Weights of a small image classifier: norm layernorm, depths [4, 4, 4].
Rows from block 2, named by matrix and row number. Each number is 128 + 24 x the weight over the matrix's rms, rounded and kept within 0 to 255. All counts start at 0.
# fc1: squeeze-excite reduce (model.blocks.2.se.fc1.weight, 20x320), inputs 160-319
fc1.0 [128 128 150 137 167 143 155 176 128 155 128 128 128 128 116 128 192 137 128 128 128 128 128 128 128 130 180 128 143 127 192 210 128 128 162 128 140 160 138 111 156 128 143 160 130 124 128 120 128 139 128 128 125 135 122 128 113 132 128 109 173 130 128 171 150 122 148 117 128 128 128 128 158 124 157 163 128 152 162 143  90 187 208 147 162 124  91 131 157 110 154 165 128 125  83 128 119 128 122 126 172 111 129 162 151 107 128 150 128 156 132 128 184 154 128 126 128 157 102 111 119 128 145 122 179 128 143 128  98 128 128 113 141 176 141 128 128 133 127 110 121 117 150 128 124 146 137 135 128 128  97 128 113 123 155 128 128 143  95 127]
fc1.1 [ 75 128 113 128 137 128 148 131 128  87 130 158 102 143 128  93 154 124 128 160  77 148 128 155 128 152 128  92 128 128 128 103  84 128 151  91 121 130 128 162 141 143 112 134 140 153 107 139 128 135 123 128 163  93 127 123 128 149 128 128 128  46 126 128 118 105 154 125 128  86  98  92 128 136 108 165 167  87 128 128 150 147 128 104 128 139 153 138 128 128 123 128 153 145 128 128 111 128 131 109 141 143 128 145 106 130 147 152 128 119 100 147 128 142 142 128 114 128 128 128  72  86 137 107 149 128 120 156  68 132 122 150 128 113 123 144 128 167 158 128  83 154 150 134 138 146 128 144 128 128 126 128 125 128 128 125 115 128 150 151]
fc1.2 [128 120 115 138 128 133 109 121 141 128 110 112 117 132 109 128 141 128 128 128 128 128 112 128 108 128 130 134 143 139 128 123 128 115 136 128 117 128 108 131 108 128 113 120 135 128 128 137 143 128 135 123 139 128 144 111 137 135 106 132 128 140 131 119 145 111 135 124 107 121 115 120 144 138 116 117 136 136 112 128 114 107 136 149 110 120 109 128 131 139 128 138 112 137 106 118 109 135 114 128 111 117 125 118 135 118 138 134 128 117 116 113 118 128 128 116 134 110 128 128 115 128 117 128 142 114 135 128 136 140 112 110 112 119 141 116 113 128 118 139 135 118 144 128 111 119 128 128 113 142 115 135 128 122 121 128 118 119 114 114]
fc1.3 [123 128 128 128 142 137 106 113 147 115 142 140 140 128 123 137 144 110 133 114 128 145 140 137 123 121 128 113 122 115 128 139 140 133 141 128 107 113 120 128 110 128 128 137 139 128 122 116 109 115 112 118 137 128 118 128 110 121 120 107 120 122 120 116 110 119 128 151 111 120 110 111 121 110 138 116 109 112 114 113 116 128 128 138 118 128 128 120 128 109 128 128 140 128 143 140 139 115 106 116 118 111 128 128 121 128 117 144 123 124 123 128 141 128 128 117 115 105 136 141 128 143 128 128 141 121 112 143 119 114 128 128 132 112 110 144 114 128 135 134 135 115 121 128 119 115 128 117 109 121 128 141 136 114 128 128 106 136 109 136]
fc1.4 [ 82 148 140 128 147 168 136 171 195 158 143 128 160 146 101 147 164  85 159 148 153 128 196 153 143 194 170 128 128 160 172 128 128 168 178 136 128 128 151 144 142 189 128 136 129 188 128 140 128 147 128 128 128 120 128 151 171 175 178 128 128  81 128 128 184 106 173 128 158 128 136  78 197 114 128 149 151 146 128 163 118 181 166 128 135 153 128 154 139 128 128 175 132 128  72 131 128 127 163 138 128 162 165 179 114 121 182 176 142 170 138 149 180 128 162 114 152 158 128 131  48 104 201 163 171 134  73 170 113 128 180 148 153 193 158  69 128 169 143 161 103 177 182 159 128 164 176 128 156 147 128 128 124 153 156 128 137 205 101 153]
fc1.5 [128 128 116 163 128 134 156  87  98 160 144 109 137 128 156 116  69 151 127  96 172 127 128 128 109 128 128 128 149 114  68  65 170 148 128 112 161 123 127 131 115 128 131 127 121 128 128 128 128 150 180 103 128 186 142 128 170 114 113 128 128  98 147 110 145 112 128 128  95 128 128 167 128 128 135 120 114 108 128 128 128 128  94 128 128 126 179 112 128 157 128 105 127 135 164 128 128 111 142 144 146 141 128 116 103 143  73  99 111 128  93 128  52 128 128 128 124 128 128 128 133 128 128 122 114 157 143 104 122 109 119 143 143 113 128 160 141 172 137 138 128 128 147 117 139 128 162 138 128 129 176  99 134 154 158 117 110 148 146 110]
fc1.6 [126 145 128 120 128 128 161 155 128 109 127 172 122 157 128  87  94 151 141  93  73 128 100 147 142 162 128 156 151  99 115  94  88 107 128 112 128 103 106 182 162 119 128 169 128  79 145 152 129 131 127 105 128  92 100 132  90 128 159 125 110 128 148 129 127 139  99 141 155  98 128 167 115 140  67 128 144  91 138  95 128 128 128  77 128 128 129 128 157 107 126 128 147 128 133 105 173 119 128 154 128  96  99 149 148 152 128 153 128 128 128 154 125 113 170 128  99 150 128  84  97 123 113 102 167 155 128 141  94 128 128  73 128 119 166 145 116 128 162 122 112 128 151 128 128 144 128 133 128 128 146 105 128 161 126 128 144 128 118 128]
fc1.7 [134 166 182 166 128 128 189 154 144 128 169 164 128 191 174 163 166 128 128 141 114 173 161 169 136 128 147 169 128 167 128 189 111 172 128 128 128 182 128 128 128 164 145 142 128 167 128 128 159 154 128 172 197  99 162 125 122 124 182 191 128 133 152 128 159 128 128 164 128 128 148 141 160 128 153 132 165 163 174 146 131 182 128 146 153 152 132 192 183 142 157 128 128 199 172 128 180 152 180 128 128 165 128 176 176 128 128 172 178 155 128 128 128 128 171 161 135 128 128 151 128 144 128 178 128 134 168 128 126 125 135 140 181 145 141 149 178 164 182 160 128 167 143 128 128 181 146 128 128 172 190 128 163 128 174 150 128 128 176 128]
fc1.8 [ 75 158 128 167 128 169 128 156 128 152 102 138 132 148 122 145 128 128 146 187 198 128 193 110 128 192 157 132 173 148 128 128 163 180 178 102 126 162 130 137 128 197 160 103 103 207 110 113 122 128 128 194 169 169 185 128 202 192 182 101 164 128 114 102 128 131 173  65 128 122 120  48 213 128 175 159 145 166 128 120 147 193 138 214 142 147 104 128 128 110 183 128 128 184  66 128 128 128 128 125 128 168 128 188 131 150 128 159 144 175 144 147 153 124 107 128 153 131  60 138 109  93 194 144 198 135 128 128 156 159 198 160 172 196 169  95 150 181 128 127 128 128 128 128 141 177 183 128 118 128 132 189 104 119 128 128 147 191  75 128]
fc1.9 [115 158 167 128 136 128 128 185 112 128 132 187 145 128 126 115 204 143 181 115 128 107 165 145  96 142 166 161 132 151 128 128 109 128 128 128 128 128 124 128 128 195 125 123 182 107 144 173 130 128 135 128 131 116 128 128 104 125 159 106 109 128 148 128 166 176 155 128 128 135 128 101 151 157 128 128 147 128 142 128 128 174 131 146 149 128 128 135 164 130 128 113 155 133 100 128 128 163 138 146 166 108 128 138 128 128 154 118 125 137 157 162 212 128 128 137 179 171 121 128 128  99 147 111 128 128 128 128 127 128 166 128 154 128 140 128 128 161 150 142 133 128 128 128 128 136 139 150 162 107 128 180 153 158 154 128 178 173 136 124]
fc1.10 [128 139 128 170 128 163 155 143 128 128 130 128 128 115 100 128 109 113 128 194 128 160 158  95 128 168 157 137 171 128 128 127 128 142 128 128  98 128 161 139 128 151 154 147 145 128  99 129 146 128  91 154 128 101 180 145 145 128 128 125 126  95 128 128 128 128 169 131 147 115 152 128 181 108 128 128 104 140 128 112 140 180 128 128 118 131 128 128 128 102 159 151 166 207 118 128 143 102 132 109 140 187 128 171  97 147 128 160 128 128  99 155 155 128 137 101 128 118 128 186  62 162 168 128 128 122  68 129 128 139 170 128 128 171 164 105 141 146 128 128 124 199 169 106 145 128 128 131 138 128 145 155 128 121 154 167 120 128 112 197]
fc1.11 [152 127 125 134 128 152 139 109 115 101 118 128 125 125 104 162 133 103 123 128 124 128 128 128 128 115 128 128 136 106 102 107 155 116 128 174 118 128 128 128 128 128  99 120 128 128 100 111 128 115 128 137 128  92  89 128 135 165 128 128 107 166 107 150 143 142 128 157 128  91 183 108 128 156 154 128 133 137 100 116 155 118 128  93  94 128 114 117 146 101 128  92 104 128 133 128 128  96 128 134 128 144 128 142 128 128  86 128 101 128 114 133 126 128 128 128 124  96 123  83 116 138 164 119  75 130 133  95 128 127  93 141 105  98 120 120 122 147 142 154  96  94 128 123 123  98 146 144 128 146 137 128 121 126 129 128 128  89 128 124]
fc1.12 [139 165 128 128 141 171 128 128 128 128 136 183 166 128 151 157 128 128 128 122 179 155 230 128 142 187 156 151 160 128 154 204 147 182 196 125 128 174 128 150 174 128 158 146 128 170 128 128 182 128  96 206 127 165 129 132 127 128 165 128 186 128 128 128 175 128 162 137 128 128 128 111 170 167 128 128 167 176 173 168 119 128 176 166 128 123 146 175 170 131 184 128 128 128 128 128 165 178 156 145 187 171 128 131 166 168 177 128 128 128 128 183 197 165 174 128 180 177 100 124 119 143 184 177 128 161 128 128 128 128 181 176 156 196 128  87 164 171 149 179 145 128 196 128 154 168 128 136 175 128 117 221 128 156 128 128 175 191 128 125]
fc1.13 [ 99 128 110 174 123 128  79  67 161 128 137  81 128  69 128 125  96 131  83 167 126 128 158 128 129 149 106 128 118 118 141 128 109 128 147 144 126 106 149  60  48 158 166 113 122 128 136 128 148 110 128 161 128 105 169 136  98 128 143 128 137  96 128  32 117  84 154 120 128 128 128 128 151 110 128 105 101 133 145 128 133 118 128 128  93 159 105 118  49 128 152 128 128 150 106 147 149 113 128 128 119 169 121 116 117 151 128 156 116 133 128 128  93 147  83  85 104 103 128 170 125 143 150 128  82  99  90 103 128 104 118 158 150 128 123 105 106 128  94 151 117 154 119 128 100 128 128 108 121 153 109 139 128  61 147 128  67 149 102 164]
fc1.14 [115 148 117 150 102 170 156 147 133 106 143 110 128 128 119 108 105 157 143 128 118 121 160 150 144 128  86 129 128 152  78  88 128 153 128 147 106 128 104 139 162 150 120 106 153 137 140 111 117 118 128 128 105 120 128 156 138 128 130 128 128 128 101 159 155 137 154 164 129  84 164 128 128 143 175 122 128  90 154  85 117 131 128 133  94 128 113 129 140  98 126 138 128 116 131 150 124 141 128 109 158 172 128 128 106 128 105 148 121 129 132 160  95 128 131  90 128 155 141 124 117 136 128 103 147 127 150 160 149 145 128 169 128 128 119 140 157 164 132 111 112 141 128 143 140 156 128 123 115 131 116 180 142 128 128 113 166 109 147 128]
fc1.15 [ 88 155 120 128 132 128 113 135 184 179  96 128 128 134 131 102 128 128 117 135 128 121 183 128 128 188 115 122 147 151 104 103 128 163 127 118 114 109  93 112 119 128 167 118 101 128 111 114 100 128 128 166  98 172 154 137 128 128 154 103 107 128 128 110 170 106 128  96 120 105 139 104 172 128 176 101 128 112  98 128 105 128 128 199 128 151 119 128 120  79 169 128 139 128 128 115  89 118 127 130 170 184 171 147  97 114 109 132 145 132 128 153 100  90 110  95 128 136  74 151 153 125 202 117 128 138 106 135 147 128 128 142 142 128 156  96 130 164 128 128 136 161 169 137 144 164 128 122 137 145 118 171 124 128 138  89 154 169 128 162]
fc1.16 [ 89 128 128 128  74 128 128 128 120 137 102 116 128 130 135 141  97  89 135 105 171 132 144 109 128 165 128 148 128 107  86 128 165 149 142 149 137 116 136 121  96 128 112 150 128 151 108 128 102 113 119 128  93 128 104 128 123 128 128 135  96 128 131 125 149 128 128 117 122 151 128 128 127 128 156 151 141 128 109 113 128 118  68 128 128 128 128 128 100 132 116 110 104 128 142 154 113 128 128 143 128 140 128 111 128 147 118 120 128 128  91 101  85 112 110 130 142 149 128 140 103 129 150 128 104 151 128 128 126  97 128 143 148 120 128 145 101 128 130 132 128 114 146 135 129 141 165 119 142 128 151 142 142 128 128  79 137 158 128  92]
fc1.17 [181 154 148 131 166 157 135 128 134 129 113 128 136 128 135 109  88 110 134 159 168 128 165 128  96 172 122 107 138 145 130 107 128 124 164 111 135 128 128 153 128 132 135 128 141 169 128 128 128 128 106 116 170 163 182 128 181 170 144 128 106  99 126 128 140  85 143 117 110 104 175 136 166 119 128 163 108 110 115  95 128 128 192 128  95 155 171 128 128 128 128 102 147 138 129 118 150 125 142 150 129 128 154 155 134 131 123 128 110 130  74 157  95 151 148 128 131 147  90 128  94 173 170 121 167 128 128 128 128 139 128 128 151 128 155 128 128 128 128 128 128 128 161 127 128 128 134 128 145 128 128 118 129 120 121 128 153 137 128 128]
fc1.18 [113 140 128 128 149 158  78 128 120 120  71 150 133 151 124  88 133 138 138 115 139 121 128 105  84 156 122  97 157 145 128 128 119 156 148  91  99 105  75 135 160 116 109 123 126 128 128 128  70 153  97 128 128 109 125 112 120 163 128 106  75 128 128 128 128 111 105 128 128 113 151 106 137 128 128 128 128 128 121  99  81 153 147 130 128 140 114 137 147 131 128 128 128 113 128  78 136 123 114 128 164 162 132 128 116 127  90 156 128 128 128 128 136 128 128 110 128 120 116 102 109 109 162 128 169  84 128 128 128 134 157  87 128 128 105 125 128 144 128  75 128 151 128 133 128 113 104 128 129 102  89 169  92 160 128 120 162 104  97 128]
fc1.19 [ 89 128 113 181 128 153 150  82 186 144 117 128 105 128 128 127  83  68 128 128 170 168 154 128 109 180 116 121 136 128 104 124 162 137 128 124 117  97 117  82  61 122 165  89 144 182  83 128  99 128 120 128 144 159 176 128 146 122 138 106 100 128  97 128 153 128 128  70 133 104 138  79 150  93 129 128  90  96 128  99 128 153 114 180  90 161 149 146 128 128 125 124 110 128 128  94  98 128 132 128 161 128 148 138 128  95 127 123 129 128 128 128  86  93  73 106 130 119  73 128 128 128 128 107 112 128  89 128 128  92 149 128 128 150 168  89 128 128 128 117 111 156 128 128 128 128 181 108  95 170 154 151 117  54 128 128 104 165 128 128]